config.yaml
model: "sound classifier"
train_examples: 26041
time_shift_ms: 50
input: "mfcc"
qk_norm: false
moe: "expert_choice"
width: 384
positions: "sincos"
pooling: "mean"
label_smoothing: 0.2
adamw_lr_other_params: 0.0013
steps: 19500
batch_size: 192
lr_schedule: "cosine"
Rows from block 8 of a small sound classifier, named by matrix and row number. Rows with one number within an expert belong to one neuron, the router's apart. Each number is 128 + 24 x the weight over its row's rms, rounded and kept within 0 to 255. All counts start at 0. Numbers have three digits each.
Before each expert's rows are labels from the 100 clips, of 14976, where the router gives the expert most weight on average: "top examples" is what is common among them. Only what is clearly more common there than usual is listed. The data: melodies that start on their tonic, played by one synthesised instrument.
# router: router (model.blocks.8.mlp.router.weight, 4x384, trained with AdamW), inputs 154-230
# up: expert up (model.blocks.8.mlp.up, 4x384x384), inputs 154-230
# down: expert down (model.blocks.8.mlp.down, 4x384x384, transposed), outputs 154-230

# expert 3
top examples: bass guitar-like; tonic: F#
router.3:146148153128117146174144151140139109145145135177113109103157158108152124113125137123128109108161123114096141106120124149156122141150158159137139148144094157152107139147147084107157135144106082127094135143134105102081079070088075038
up.0:125093137136132143121142155132138122166099121121129117132128109098101160160107096143123129148133143102143093114118090122132122114093095123094141137123103121109086119162156133099117084132109086140135172178138110146107159120135105117
down.0:109142129126142073120143145154156123114107137120120145100128134114165135132140124177144132107106093143117102157130108082097174144119128096125092151105167091134115139109153122152102110148158120141152112122139109150135144104170117152
up.1:148164096131040122167158156116156118107143187087119167095131100077135133134144128100151102130190141124100125144135089139143165157124133127153138132134098152143177118154123137164121171143134136141150151122206105103137118133136151115
down.1:118112157130091106105150116055116130102103122112143142168115161091073146149116089127121115163111085125135086132114097140154111132117169114149125122123142126135154128124136145145125147131135151121130090154143150126130046170113141108
up.2:098123134159109183109129105113157119157116119079152132102140101170153145096150129103143125142127156116080137130148110092142101144137132155104105135190070104153099105081128105143159119121143119114145108132125098195123179132122132101
down.2:112117132125118154136105132148104127112148132156146133103129100127112143121149106136150153158106135119102138133126163128129128119161122149168188156110128106119154112113142136168105134093103151115111144164123103098126112099143153191
up.3:116116141149139136141152093095132121134122124130144151073094145161108164128119128147130122112086133110125120104109126120128144147135098116125147125093082113104155139156138155165176168141168130130166130095093095112120083092072108082
down.3:123111152128152146137115109108121123139137096097085094132111132122102107111118104143121128184148132125121162059147159119110131115131119168110136137146134085122130129128131095096081138210144112114082098113120128111149136138127147152
up.4:118125134131149126120160106097133121125138144152143185134125164132143105163137138145113105128166123122182151160090110135137106113102149140119114135103145123114126119132146148137132117137115131145139145135126108166114109093104122118
down.4:114120126095107095141101129141144129126107136092121091112104102155129136159149143125131164123095141114138109120082130140119127115140124155133137136177129159115126116119107103122145127123146123100155124131117124113119110126108174102
up.5:123149158115148134140138120127107125140068152105151110148118147132127120178160111111110117150124106150116137104120117161148087141146091158084140137114152172096066128127151142124136177104099142125097132086162109112132100136106137129
down.5:131111091095144136159134111136146149131161159108124133132094186149148096131100102131151126078111140148165114187126091143126097136119114116113067183156139119146115115103137195101084088178137108113138162129137136104142131125145141149
up.6:119122103163110179110154145135100126163139124122143145100132147115136145128133159060164147117108135143120109139098155130138144095138104096122149163120113143120110129137148131169096139150134129154108147139139131121099091098130151072
down.6:144136111144117132115078127106133100135120116200140106127177187144147072133130131121134116118123111088151092085109136100181117132145138176139150124146122120121192092122118134136155140128146086139106117107098134106090153103125131175
up.7:140150159129156129112101152171140145161121119137144119099152117154112120111158118107136143147107122136134121102143115113116103128123177147154122132098139152126103156179102133116142127060144137159086116167089131138137193088143153128
down.7:110140112109109154148135140132123135124157129177108106199098114116099108131166147142144143114155147109154117089124182104110167072164127155118150089102116068162106136130119115114133163151139181134157084095124123122132118115123146128
up.8:140106148133123113135085128143060121127142136155181123107121129175121120158110101147101166104103135146123125111116109160128105087102171106121139137111125131144132138164111110112145131127110082187178114118105147158120142135118164125
down.8:142131151119101154104170118075093154097165170127093105133144112108100134120110131122155105106145111129128193102174155149138080141140127120127103137147104144106144059131125111113091130150185081146125065063158108142137078119155137144
up.9:125143145147110140148098137107127138125134120122114092148165163172133107173154135092119123100056104128146139129125113127149122160099124139148114128098090102137134123141147150130136119103117173141122148099138162138146090141123135123
down.9:112157112135118145128153161138079113106154117147130118143121157169160087119138164097124175121155110132100127157135127129067126146082103122143162132113137143120134119141107057139117124125115091142147141163107108133152098158157134104
up.10:127130113120144133162140121113123114148130113156129131135149128139124138109116114141145125118106121164096136127122115128134114152122121132133128118107124138120111117114180103130171170186176142148143087148133139123125132110092123058
down.10:134090125136109127114123136146100113133138089116153120156130097116148164148141121123121126194095109122138127130129097140101144163171186150144132097123115127097106108143096120193150105141142173131135177138141123151134112095136092073
up.11:144143114128140093139155077131105114116146136115105117172122156133137109103132131111089135164110170097068130139151132109101132130145140125142134109110108119101137117120145147163103066118106146132171126117158142163122111124112144096
down.11:134146132172125181175122085132161138112125132141132145088166175109118127124106141125126179128140112119120099104139110111149133099132118118125078169149097122118105186153135112054147096093129142124111130122091144159138123145124167182
up.12:098103166120126090146096096173116136129137098172103124161108108080109157146128150152156108109088101138127125123109082119099118106125097128129107107094102108141063138149149150092148132132164142110112155177144141112129150130135137139
down.12:149091102115123107155124118146115144139094167150117140149142131151141135153118146120133142152146127115082126106112135121162134137170136130093106160111129133121146108123119118086144181126072120132112114088136100095110086115125083096
up.13:112139155153131105123176093144084161130144167125131149106159132119134132140094125107116148130140126138159126130145100097131158127159128127128104143146132090157128124139142136132122133107152141120117076155132121132135117114147156110
down.13:107146119141095090135123118093098136142126130138143126126115139115140089164114142162126138140110156101110151096112113087163114083154150152152131092101113103120117147183134114129103096125112112084124106086127122083070120103097144105
up.14:107141153119089147111097159099107150093132107088135099145095151134103123099167135113150127145143142119112114126092160113096174155157131101122110132136158157123192084108146100146126108109188131132148161180152130150124157125106124152
down.14:161163140123094115148097124159100164159122123092095107128151110096094161107146140137099115171190101160139156129176124109159118111132147079120165131141133134120102198101128113115125141115138166112084112145115122095132102167123112128
up.15:073141133075119156135127127168127142101127128128116130142143111153116151117134126116118091124139150103148136118130124105146122141120137078109097121116158120097128130134103158139143150153107111105154144167155130137098148106145094210
down.15:142085132130113082114133100145100134110083168124147117102069152113111153162118084193128134078098121141097110133137174111142146143179151115165170145112121133117116150124147139113138156109122192105122140157107134142118150138102112168
up.16:118128108136100160113124123102158129137127096117121135119088174135133163116146146138143122171145162133119132153096109103112141148169105131171181145120115072089090162126185144148148134117097165148092169133141139154086125098086090132
down.16:092108190163180095122098076141162105128138087138139150148107118115105167122126124123118144145126139167149155069139127159110136155174113141126138095138128125123139121165119107152163142117118143137102146114107092154154105140136091110
up.17:107149137147120091157120146116125137131149108116090147103144120108146092130113118179136137117135113125086143138074131112143130074090136139109130120138135132107150161156120063103139134122151072121157154136094138099123127163143144153
down.17:151111117137140135124106115136110145115163168124072110110133112141161120126095149126137135173132119162083149108183115134082152119113145144202134188147113150132154150138182123153086159118147106112142089142112170116106149133130170134
up.18:147123148099148139129108108103103100120134122107133115091118141104118089093149120137131116148164145146161127135112127106095133124146134107094083106154140123123104174124153125103080155134112097152089146134119166102095126148085134076
down.18:109150172135170113150098104101112115153158141125163130116094156141103068155126185119160176113135121139112147111133153141148147136141130115118108135116127154127137106098106134081096129131171140112109132094130132151130102136130111103
up.19:123111085122117129111147167144135183139168157123098110105177128098115132137160126118101147080095119073156133132153105122148113118169171136121127131132134119109113166106148144130160123146133150135166131159139137142078141154163122156
down.19:086168111159138122119099118139139175127114145107131150118146125138120152140063120129130135145131110168157135103136119159138099138133107121129123132153125125115121102102136105105108108123148151129129122109119079147149139188125114163

# expert 1
top examples: the note F; tonic: F; the note C
router.1:121108121120157136120119116141137131152144118176152129188137099151098169153110116096103127110116141126092138161114159103096128144124140075111116101145152108104161118146138152143116154089132154149152098107152186172129146151116172152
up.0:174155173129110113118132200135100160125121113125128100147115116095137168153112113175121125189118111139107133129135175162145083144171121142128104151100132138131088125113148149169130135132147157111106142146105132165117145148111127112
down.0:147077092132124148170106122124107117110138133130103121122129177131082105148126159137101136110138143179129152136142102124138145092158158123149146099193104134120129105154145137161152125162140112129129153131142131116133089119145165151
up.1:142111119129149147106098167117091145154098136090135162111153140138094136101107107101120142143137116122137123143084109154134096119130125117142161128129120147116142123128084098128139116120158163097158126142168125087142122123141104122
down.1:098121112137165116155160160138150080148133101109131112109153124126104104117094111149119146131123136133140127097096085195120113083125111102140147110139146129131124152109147088109110146119138157125135182146138097154134103115158137116
up.2:137133147142116124095103121136148096185137103131135119094106155110109093075115144105100159171083113141121137131127129088103135114115145106140105160182147091121130129112149177182141154095144090128137140123129174147122102128107151131
down.2:120127188109174117180156103142136132131116119108101132150137125159121142146118075130150087102137121131136123176138115136143073139192149112093138141128125147101136153113158119086157108132112115114097147130144118115130134105145121135
up.3:115142169135114122100100116096127130092085137172107185114151138089140158084126121146131185122158113134125136108106115148178167149171157102188122107117141121129113167122143136171098152131132194083103121108144096132126174158169130148
down.3:158133137107137121102164119108137143146110109162096148115103124119153134122136090138179154126113102145162133109121119109144161145111172108101118137139125155103038115096162139127152136150096128168131131137133159124103143135128100109
up.4:102164084125162089173105132127111106163113170182152122173113133154162161146100108118150133145111120172114098137105098089157154136155121103162165129134142173133134098128154158167166139156123148141119135122101115129130122130099148150
down.4:115088135110167125179165138104114120149103087115088133122154146132098094105139136076142104128101106108131150116155165147123142137123118146129108140104100162167164159132156143120137104128105161133090143135138080134114137112121147132
up.5:116152116126135091143149074057116105126139142137139152107136152170147142158083161139123114115151131139137088167062122159111110073136146097096180142177164107123141139109100141152116102142045130151091093166148159136129119109112096105
down.5:124130153130133134150173147110145135106145115136165129117142104132121104145143148117141112134155132132141120090122170105091122117088138124122112146138108147150127126107113152135146126120136163169122165137121110105120134171139117154
up.6:119126083105098105106141093153136129133116125179147160149174158099158147118125088112159149113122128160116129176126133088148112139108108166127110171140134078095138097109130186080146102143166117159124095098118143137113145106116099142
down.6:154170109117157172133110133133097136110179120106131138074154151095117164113170080126147119155107138146108133127155144105135117152131076147158154160110077088164084089141131157139142154145114128140103084116116139110107098106124128167
up.7:125083110144119158127109133147133121110167105157151094137160146122106109153127143151130158138133165129126141134124119135126131093148162089130086165115129110117093131131134157112094165134115131189105137122183113128150106114163174126
down.7:093138163129107139154122138104148111172124131128109095090156146143151091142114161127113153137119142129165148168167123137127106155130149135138073164116140177117128147157134100123167122162121110103136141119098124106092083100148131130
up.8:124151095119143111135137150157142106119115116145069127152142097124130132080148144135128124173138147107099148146118117113187124146143130119115121150120102104077169128110149171083097200150181147145121098138137117113138096149088141120
down.8:174112154162127137129153149105173183108105117094122128113163154118112078131160124136134131107130095142127151104107165143124106117115132127143130117129162097205157170137144166137143084151112151104184173130072136143122160130135085157
up.9:106152135115116121119128135112118148122134114100116093186107109097109162133126125124123118094103129148129129127135122125118144158135123151150101119121116154142163105103128126121141126133080141087096147136117122142169144097140110125
down.9:144149113160126153103109103108158156151120123160186108112085116102153050124157117155117134106161131127098133108098099096142105129152135156109133165101163171140143113135122153134165113129093094112109098150152159158095172115129137114
up.10:129158128128154114094101162115174148144117156100102122152139120156138153129143137099098102162158138160120144136094107107123120105117084082114103134168144138136142117145131166151152115131148118131140135088122127144123123111166082089
down.10:135147146147104180144113128150052136133150128115125125124162151085133120159120139135118128143120122152133092176125120189105137171116121108137127139035099110091106146140093165131153137092100123119146119137119162095152146127141144128
up.11:144095115122124096134096148145132119131124131183131044127139133136131149121098127180072148144142154130139169139148126134169127165100161143122135118117144151107105169108117109150146147122099125121067136107145137130116188176136106099
down.11:098104155113152149103148109104134064117108118120094185109150152094131124104097118129149120121128121145100146146105191165120130139161140100109120118133135138128124120105147142124172085096125113146099098133108152112120120134135160122
up.12:123131117156150091119137129094136109084176124133145156167122122106131106137132121115114162126144119164149131151149112079133124123140122112105119177145120075137143132083117140122111132142093122159142122129112111145105137091129104142
down.12:130148058126120106111110128104091114126157126128146120063127146127143160127104075113123137165124085124093119071104135158142136144126112135120119124123105100164145140126133115138114138133125105133082114153115109137076102115113148125
up.13:118127146106119098133152094126100142086131093144141120123093140132096118102135105166136100079128121125144128132114133145121117097083105131103132189088111110108136107147147121108136108093107105148143150114100137119144151169125088134
down.13:114122124122118151138120140121117121137091154148092130130122083134133180110107152135112139100143118101123125151103107146143155119156119105148156146108131135115122139124147144111158136106093117152148148100156136118157138128148141069
up.14:137128146117097116128122137112156116158122101155091137126049144161102153123152131175088101154142157135152146144083128102106126109135104115169143089115163140080058126123147159140105123127149113120147155114191115095143074099130158160
down.14:128128109108156169136111158172142142164091181082110105122142115164123098108129138120141156118152156143106125128165131131130120114121138109123153148142154130165118143123134078103074113147161101149106139117085160106123168137119114092
up.15:123132097169145113124151157114154131120114108168146110099106150184131153120135090114140149124140140102158113124082167127150111127115129091115103115155163124143149110163144149100118148059170106122159169118112159141183129125123136129
down.15:133105103104137105113140171096141107122162109074154117128133117090140155142159136136110129161120157131115139155137148171095108120153111142143136134083137158152123163135157134107087120144105129171131121106124122126122145145155133127
up.16:129115155154157146168147128143152157152095114146158119110127150175135153137141123124122110126129097161167122111132100119109112157142145097145141103107159098139118150105133111125173133119138116094154132157136097113106102115152132113
down.16:122108129145144104110101100135110112101146135117110135123149121138137105121107150143155118105103138143182134149145110103120134113119123106130138146133117147112143187102091120185144136105109114116115131126094124107156117161109068163
up.17:146105113131111115154115121140106112073093104152144119138140144154142121145111170138111113134147173123091110132127138106124095100131138108128133156124082145119083156153160126127119139126131134095149097108120104117109153107104107129
down.17:115169137134105189126104089144120147106121186137127129137128118151136126142135171111128156116117121087126106109119144157120092146096146134097108101121104142168137073153143127137114148167134120154151137092194180117114118116134162122
up.18:113119152112159122151088114160143138119089106151148139093148147118111141118131140098141140156125183139110125103107110155115172151132126125135110107141140111100163097103129144117090149180139088130157124101151152184127144093089139108
down.18:126136132128107162093109105115111156163120079113162168142151072119169105178128100119130165158092102131149115133142143168143081117152131099141136082146101144166155088169112144083157145128154137125145113112078140098156153100087121058
up.19:126144106127107119144131128143140112119112112112104172113128137149091134121101108132129133139138126118137121147114118089115149133138092111129114093098082168150139099103103104120116161137106072172119115173141125107170096132131128087
down.19:105133097083129163107141131159130132151122159189138114074182171104157112133111146149132143137140124094119109086125112108118190115128089111178114075182135114141161161149141067148143163110119140121125148153113136153116146138111148139

# expert 2
top examples: bass guitar-like
router.2:120131123112107110113105119108109134097101156112099149085092128109148085109134100146137107141108114120154138091140093140160098093124114145111102127114125103120093132110120149125159117148138121140144140148108119125188141141193147136
up.0:169145121145130145103128129146180080104108112138155063148171118137134121125158155092174144151140146173109121140134131134132122127138093104147093142141113135101127150143102100132096099139083133105103079085110114127147107113173139170
down.0:101132135119122130106113095103118120125172116193148147129115117108160125146135135189126118140137108131137138081098139106145172148138109077144163161089087127115149135138143124127112123122127110116123036109136142104130118154118115075
up.1:139101101092147114096128141135132164137147128144146135129132120103114150101124138145115158141098112116110128128117128126136136113127123108114128133123123123099122160116108126074101074097076107094127167137109113161115113167122080118
down.1:151172148124161133141140110103138151126143126144144127080148118135174136120130137164152109158139117142148143186159123111154080110099157091132088157114095141105163167088127123107133127117133157129149129074090115153132100119162120131
up.2:090183122158153121098149130147108135165096132093116126121151134109113163125100112108175116088133133117143132146111035107148131161131113128135157155174118110101148139122122096102128170101100128113154111139106168105106133136125125160
down.2:143081152139079160125129141132160158130158093177140108132104135130135115162105117138096121100152145187110103147135125158050123134137190142124146139087161134114092129091131124143121143138102143144134129151102138166086084096156164129
up.3:153112155119106089087160155164117113162088108154157133095134116083124111124128122121129139110140152169181125122167134126121080167141149084150110089079126108171153102136143145161125112155104121159171085123096132133121104131134132113
down.3:095177103119166103140100109140140157146128180150136097095112134124172126078129122128145117106117138119126137129112120155097109151139148137111172121178149086138139145127123131122137110126110132173047130111092120103130130142126156082
up.4:149143126074110139165140119105142101140127128101148091099165103108123122123167121120131072148106135139127182154146104177123144158125129137178164148158090115136139131108126156146116108104158090136144089126102117147134083150142140092
down.4:132097117106126150149110145131169136085149169125102138087152152114117157100118085139121159096105152101119122135132128127165129172090109080125118130132144154106121125084156158117119063136113133131158120155160135150136137131141121112
up.5:133130113153106122116174129132159084171151102102126110121148105160108141164121154110149088113139097125097122148112119142116118106148143150123140160111157117113122123081150135134112138095106118153116092124125117145120118139121131127
down.5:145121166080115158115175097113125114116147057147126121102162111099119150125120097171135130111143149097112139135134102129152165113126093089161115147139125128121145149137155176168122087166108145151117096146147115150126162103119132105
up.6:131152132161103092092152087149129123138160160142194125126093125121169137085097104156114116108153169131163149140145109114153107099123131157126124114119133134163136108111149152084119138150165166178180106112096115097117133129167104147
down.6:137126119099141134118119125114104142138162158142128130139149130083144122136160127132144113115133115108097104204115127095132096167088173150143163123173167120099149113098108173170098132106117144103103146154118125158112137117095117092
up.7:122155130172074146157110097145120136114134103131126113149119135130107120119136158112137131116112103162070127102140117168128106119141146092070177162140106119086070182147163096102146099136115097164153113109122163150178160096125142097
down.7:129134133101137127129122118109092150120146132130131149156174138167114122153120175122113107179150135155179146130123144130110148160114135153147139129117124110124105112122128106144117112095136118107102100143102113120118137124109092183
up.8:133134114103135130142179124131117129113151150131107132142156124096125147110121141122155107132093167100112130072112142132114143138141146141103113090149139148113115130151132164100121131082108103125112073157120118125132132111116120106
down.8:170161129136138119117056105112089129139142144094150159090106115118104124129127125125124140154147162117101143107116120146150150095171127112145092075103130167101108148103158150144125101115121142135138106133070132103138113138145085077
up.9:134079100126120108098122094083117097175115125177115156116175109129161148133150083122122125137165125097135103108165135100121096123137134094152125095121163099130129084159131116105149122177073144136144108113111150124114137135125091131
down.9:133137130109113145171130141122123144104144124159106102143120133142146126144112137097138087127114151111144158117114162093122128075118097141175117122151133173138075115134135115182113131085099133083118114087136087150170116113144146111
up.10:144145096109097120126103132161117134111109151110109112164126096114101124096118128107128145127165102166118100121178137147140146147110131161097121101119166097110105179151112117151115144141127160110153148129148119159088121133084162168
down.10:110137121093138166116113145118109123162126132133134129135105108084116186173123113109157136160095132132110146128148097130127128152143152108121146089146160145140148149132131136171146108132183094127154099125162115117141165120149135094
up.11:098134117135190131112125125084116149130149141130127137130123154101044102147133127176123150072149116155108163132078088099107131099140130169122158121123107158118141133168112161142134148086105163142125140060144161120149104093114106102
down.11:168117160155115125163123119058174092137130150157151134095096133119093148103133095148137123119152136112121123157125119148135151110157135136116129139153128155122132103111114133124076138128126137147176131165118107107111111103165187158
up.12:145174133143151112150121134105161093144161083127154147125115186152119145124109118143118107129105136147079129133101135131110172108157107113117123134082086123103118143152130159114129144121118113121104182131100145075150168107096112114
down.12:136064148142154177114118170130129132119145152149128155099129100124129123141145134110156140113111118112133124139125157118144147093076149160126128133127120130162159136085133137159151122134067125146088163135136148186143121135108116149
up.13:095126131106140173196115152159134063140165138115100114114179166134097147114120103139112091143149119145109143123123148116132122167113121158117125160161103120106106133132169114131137094123199155145150144098141111140143090124129168123
down.13:174128097128089102093121165168149115115115138137165136103131138098124157185119104137120124134195117094120121165112108129115139171155157128149091141151140118159121136156126135152138158119090123132127114094128187079117116127115138137
up.14:106136112144087081116133092115158110119146126117141148117085089124122131122123162109113113125098166088086139131117151157123150125099160075168106116126082143188106153136127120172137111147136120122171141123129152144147142112139146122
down.14:109111107105105147090132117110155082102089101147171118132140170113149134146110167094124108102068125120139125117113150100114104121169126145159143174118136102126106107135133106162081128129104142144100097153099158140110119133149154178
up.15:144083136136088114119114132143144144132117117139146144099156110089142115131132124089164111101135077112147150138128137098129109089140112087155126149181180154143148097162173145105085164151109077131118115160119105090128090126152118153
down.15:139153159116094134134108122115137128133111090096123140117084112084121098164116111132112176173132178150175135152073096113119111121192144135134105107128103156119108120108148126161105087128094104154109094084152138102140162090061135159
up.16:137114140132145139119110162149128118103114139141100172113160131163097103191175126128147130131122116127143141171124091139163142134138152125159101164118127158168118112128128133126109098148109102170071158148135105109181116183170122093
down.16:114157169107078132130120132107120138128155142089113125091102130112104093102145116133139169182138134147126132162128134135100169107124139144139099108166119158129108140151137176115075133113112109137111128097140117114150127161133140146
up.17:153123098129121121075163126103158124129137074148133132121123121114111131154114096117149143137100087104158093099151095106099166149144152135117100106159114107135125115147149177106114114117166105120142133138088118154119090131166133153
down.17:100122130090127102126108092153155140112153134099122154095104180124167119160145105135125085136117148090109106154106122093103141109141120115140109127142094155107153166159145168128158157105127123084097156128112130133138162140091127132
up.18:121137101126140170165114096111128150145156158154134125126157155089123116145156124094164112160102135115172101111137154149139156141130122164110141169117085140157144141116139107140114100162103093148168142149136111140107113141142141130
down.18:125095133132128140159139136137113133092109099126137126121126122156182166134121155125149126104144132126131133107116136124151137140114122099098104147139109105082157148167091160073119105153104155143094083139084115152131167100123144159
up.19:091120138120116145160089169101175158113079076103092131079097125119116139093167129158096150101176118125070117138148125150158134134159094127117091157143136117168081090123129082147130083122121173137109133135177158098104117150122144113
down.19:099110119117133119098105163129099103081126150109183102093125113122124107102148127109102156184108160100127126133132104138102102108136092062158087072149156132152119131094156126146091145138124150116167152137122071108148116103139115123

# expert 0
top examples: pace: fast
router.0:119132113153133165129157114106143132162100141142133126120102132125138156135116152123111171155151164142176116156116126141107167136138129118123145155142149132123158132130100112122060136125115153107080111059117081117112139136142123169
up.0:122095135090127110103125126125093077122100143123147115159128117153170106114151105129152119099110094094138136134145108118142145126170134112100113120141082104132120171107113166136160136141083134111103138113136165165165120092136122112
down.0:137115100147144109139100143136141108155090098144104134130135116117140139137125133102110154119121168103121092129093107084083128127183120135095151104119105141118140164088074121112104122125151130138142103115142125106148107144115101114
up.1:139149156170137118132155157139159157126094127141114158117156095127117108191131124131127103130137121086115129202117140137167128107113134138102133108175146133120119116146121182090125128152130139144136129139148120133103114117097149131
down.1:136091107142089143127122129086138129123176148134180119156129139145121083094102153143113121098112174142115136149104133143118096096117124111142092144143145139124155148146107155089100125125108150102170142165136111130094093108100142124
up.2:131105135119127062129135134152176101118123136127116094126136114188102096121138124110121124115144138117163133086116157093110156137100090102126165118115182135135098130117114121129159179084138151144116128139138135104103122116124116116
down.2:121102070110143099110129146126134134105172156119094101043138126116126069108141132083135118172133126124076154125146095148134155132182116146131136123135150116099160094157138096175122125117126135118136140132114101155142166142124132133
up.3:117104142150129133112120158131179090103130113109126131076126130157152110133102123105154128135113161091111121125123117089116176095077130115170097157161130121138120138132108134132098148154123136161150123122096100145117088118119162140
down.3:123110109137117116164104147122086108141148152169104105141114111140164104185144146120146156126149097128130128153076080131141066105131108105114112166149135156082128137101123119145150130104115117146111160166158125088091110115130141084
up.4:118164119128149128118118110128160114131094099151100135095122141135141159165124110128120122096137161137106085155157093123148120145104088092071095121110155129127081123092074118127112110115148134104105105124129135133132107156155169156
down.4:131102114147142106137134114137156158156112126143093086085105122103109142151142143133122167143127116144137145130115074160115166106147150103152130095109148098093185122171132179145180114131132139136130163154128172135118146114106119111
up.5:131120122108123142089120102156131146108129100141120149144160121174127107157156120136171137140159126152105129103115181125097135148070148143141118149122137120124141122096165116088173194121141138082137160181106067083182115128142166085
down.5:124150162158170136119126130152136138143121127126165143085100087099165197138128132100141176102125132102142125179110118132154118103124113094118107118084120112135137107110117097125157133180135144129143102111154121129137133097110097118
up.6:126150125129135138107146158110090141139151144122128150120151074160104158136114173114134167094154104122131157140108093087134107138130140142082129093144123051116145173114095145123137079148127143126126108118152172161130105101139103152
down.6:139112121133183133155119123101130112091123152153150121116122107157118155146149134140152095131120161115152149127148102106146110131132080197150128159107141134132135119110131125167137143128132103145128097152107123124114114126135138148
up.7:127083103140127141120150182130165142136155130130113126139092091126113148119094099122159143132115142067125142175119126121136158114142107106088128076141152123150149118113136122154128149179124142157139105108102102113126082135107114109
down.7:092190088128114150092148103140146123107117147137149089125162135114096096077163148138089151081167099095140133160129147148099127139130092107097107093129145131097157152109137153110099128111138087095125124093157152104155115112128152147
up.8:116089083126137141078118108122124130128141149068115132118114137103127105133132131111129083112077138124109154120136164140127140122129102163172114144116112135113131084092119114113159089155110116115136118099132134139150132110165103155
down.8:155134148130165097146117130130142142138125137092125052162101099162134088119136145112134129124143152090103128124134145132125131111114150112130125119130145138158128147114133118140133125107146125138136123113102102129167115133115171155
up.9:122129133113120079168116095140147092161144113127122103152113143155143113181163100159119128139098139170125114106127119105151126134137149107124109126118134124115109131134114130127178144118089131100135159163105106150097151105135128134
down.9:107080091116127145130156112096096125115157142086131083117163101094103121112106148135104119102118125133134136151108108142117145101114073135109174156143135102126169130123149104121144148128157140141124124113148108112122121168160139150
up.10:126138108105173140117151090151132128147140151152137114138100096124052150092162121134160167123150154093166103140183104093095158127154135116158097140149124136140159129126178141144165134200136116129122133156188131117129144139121124165
down.10:113107097135109212163124079107168107149141155123103113104146140132126154148152123162114140144138096129126108136121119143139099133157141109143111131136134138110079151133103147121105174114140116159125130133144151124151135137111115127
up.11:091096125142108105085169143124139107098128133108201145123170119127134087110165096115167140156125137133147128159104167106132128119102130150122123167140135147120126118156113100096130102176104148133137146115119136129163134127130134147
down.11:159126122122135114133138132128137134173129104147130142082148131127103126131120085111199122131144162153111165139157107177158090126132113128154134121147124141112158099095127082134113103102100102101095118132109105128113117090132110118
up.12:146167122100130142101144132123138152119138136130137141119082102188089140184160102128128147108166078115164152139085123135119139161164127106164149165121133127075136133133144161133099097149111142141127125099108106109133135116162135174
down.12:151114146094130156124111146140082116117151117083094150062124112137136132118102136098144116165135099149100118162137134150130103123081143147115107105112112138117111126136149176108137135111111135123159142099124129173129154117137090155
up.13:130156090113107153117134139125088136146130122135135129118132137091174144111090111123152076129126141131133121114104156116134119090133131132147121137118137099138096127109088128102105149123144137138090094145142121112120156105128135113
down.13:137150154103117096118100124142126155109139086117148140143151145138149120149133111109150158153146095190166147084098105147126128157124127143102099142169115086109159174129137133125111144123149166115150133137115183118127154137145103146
up.14:120103146137106144192124144131142138078130098093161145110104118128120154164115154097086103166138136133137140098140177134108119093132136100094090139150116139150136135104098167138117132136096132134120144145102083122106132201113137153
down.14:173111113122099123095088128167153157142150126106135075132147137106104171128074135067151125121133094111127092218123139132103155111192133102158155125114160169133122135126175112132133134156122131138104138105115134140144154119126155107
up.15:112117128131128146171071097139133116121131130099099138206160136129099138118141195120123119123124080137156134124062129096137126102156137118109129121144155132175122153100111159164104113169137131154120173134106140182114125128121141114
down.15:129159159131159119139155133101127111141146097141123128081121112121133128129145123132163138119166148084085106091137147115080134126153130129126124103140107121135150144113138096099106090085116154103136131107136071058178127131122112103
up.16:169142100145116147112109127108073152122167128116139134149146109123106146109171124137134167125129135179074122152109185125119157153132115102127126083111109128155116122152096143146133144108129120124157147113171153135152108100150118129
down.16:124132163155123123108163108128118130112106163110148167115111150143112124092172113098134152124171170139150159140111132111147107106107124071120104106124151148148108128149123138133120145154151121152111117170182133146114132130094123097
up.17:105107177112155086156162147151146110160127164107098138180115171112133172189103166160117170110102160139118088107115120102105135087143149114134101140130107136130200148128151091145116093149128175134160141127074088130105120101127084121
down.17:127112128130128130113120113177151109093119154121128135106096131104110156164098133143179199160122140156136129155142149122170084096105143118134156099088128148127146159125132160143125140093068152122158129169132094147146118098123095123
up.18:144144156109135148146154111144164178148130133136104102150120120109116122100125124074185108101133124137108159153141133121129150118133141153136113135097115125079158117124160176144126122103126139151120107127155102112127144120099158138
down.18:108126127175113152091137122155099133135153141108152125126141125152133161144110125136141104107141166109108099167107140124127131118162172090153126111142112128104090138166099151148111115125095126121155117104135132075140076116100121120
up.19:120118097107151137093121138083134153156128074133120158084173144092165118134117124132103130143119132129184162122104083134103177142121147103173167125102124116067137121097053120177123133088136086141185157147098105142109144143167126103
down.19:110092064116141097130110111103142138113113122112154172093101112136153132104203191140154164111118114131147118129138109095116168196112153099132113157137138134178102117140100112151161117166142131119074088155169120133155127083127151116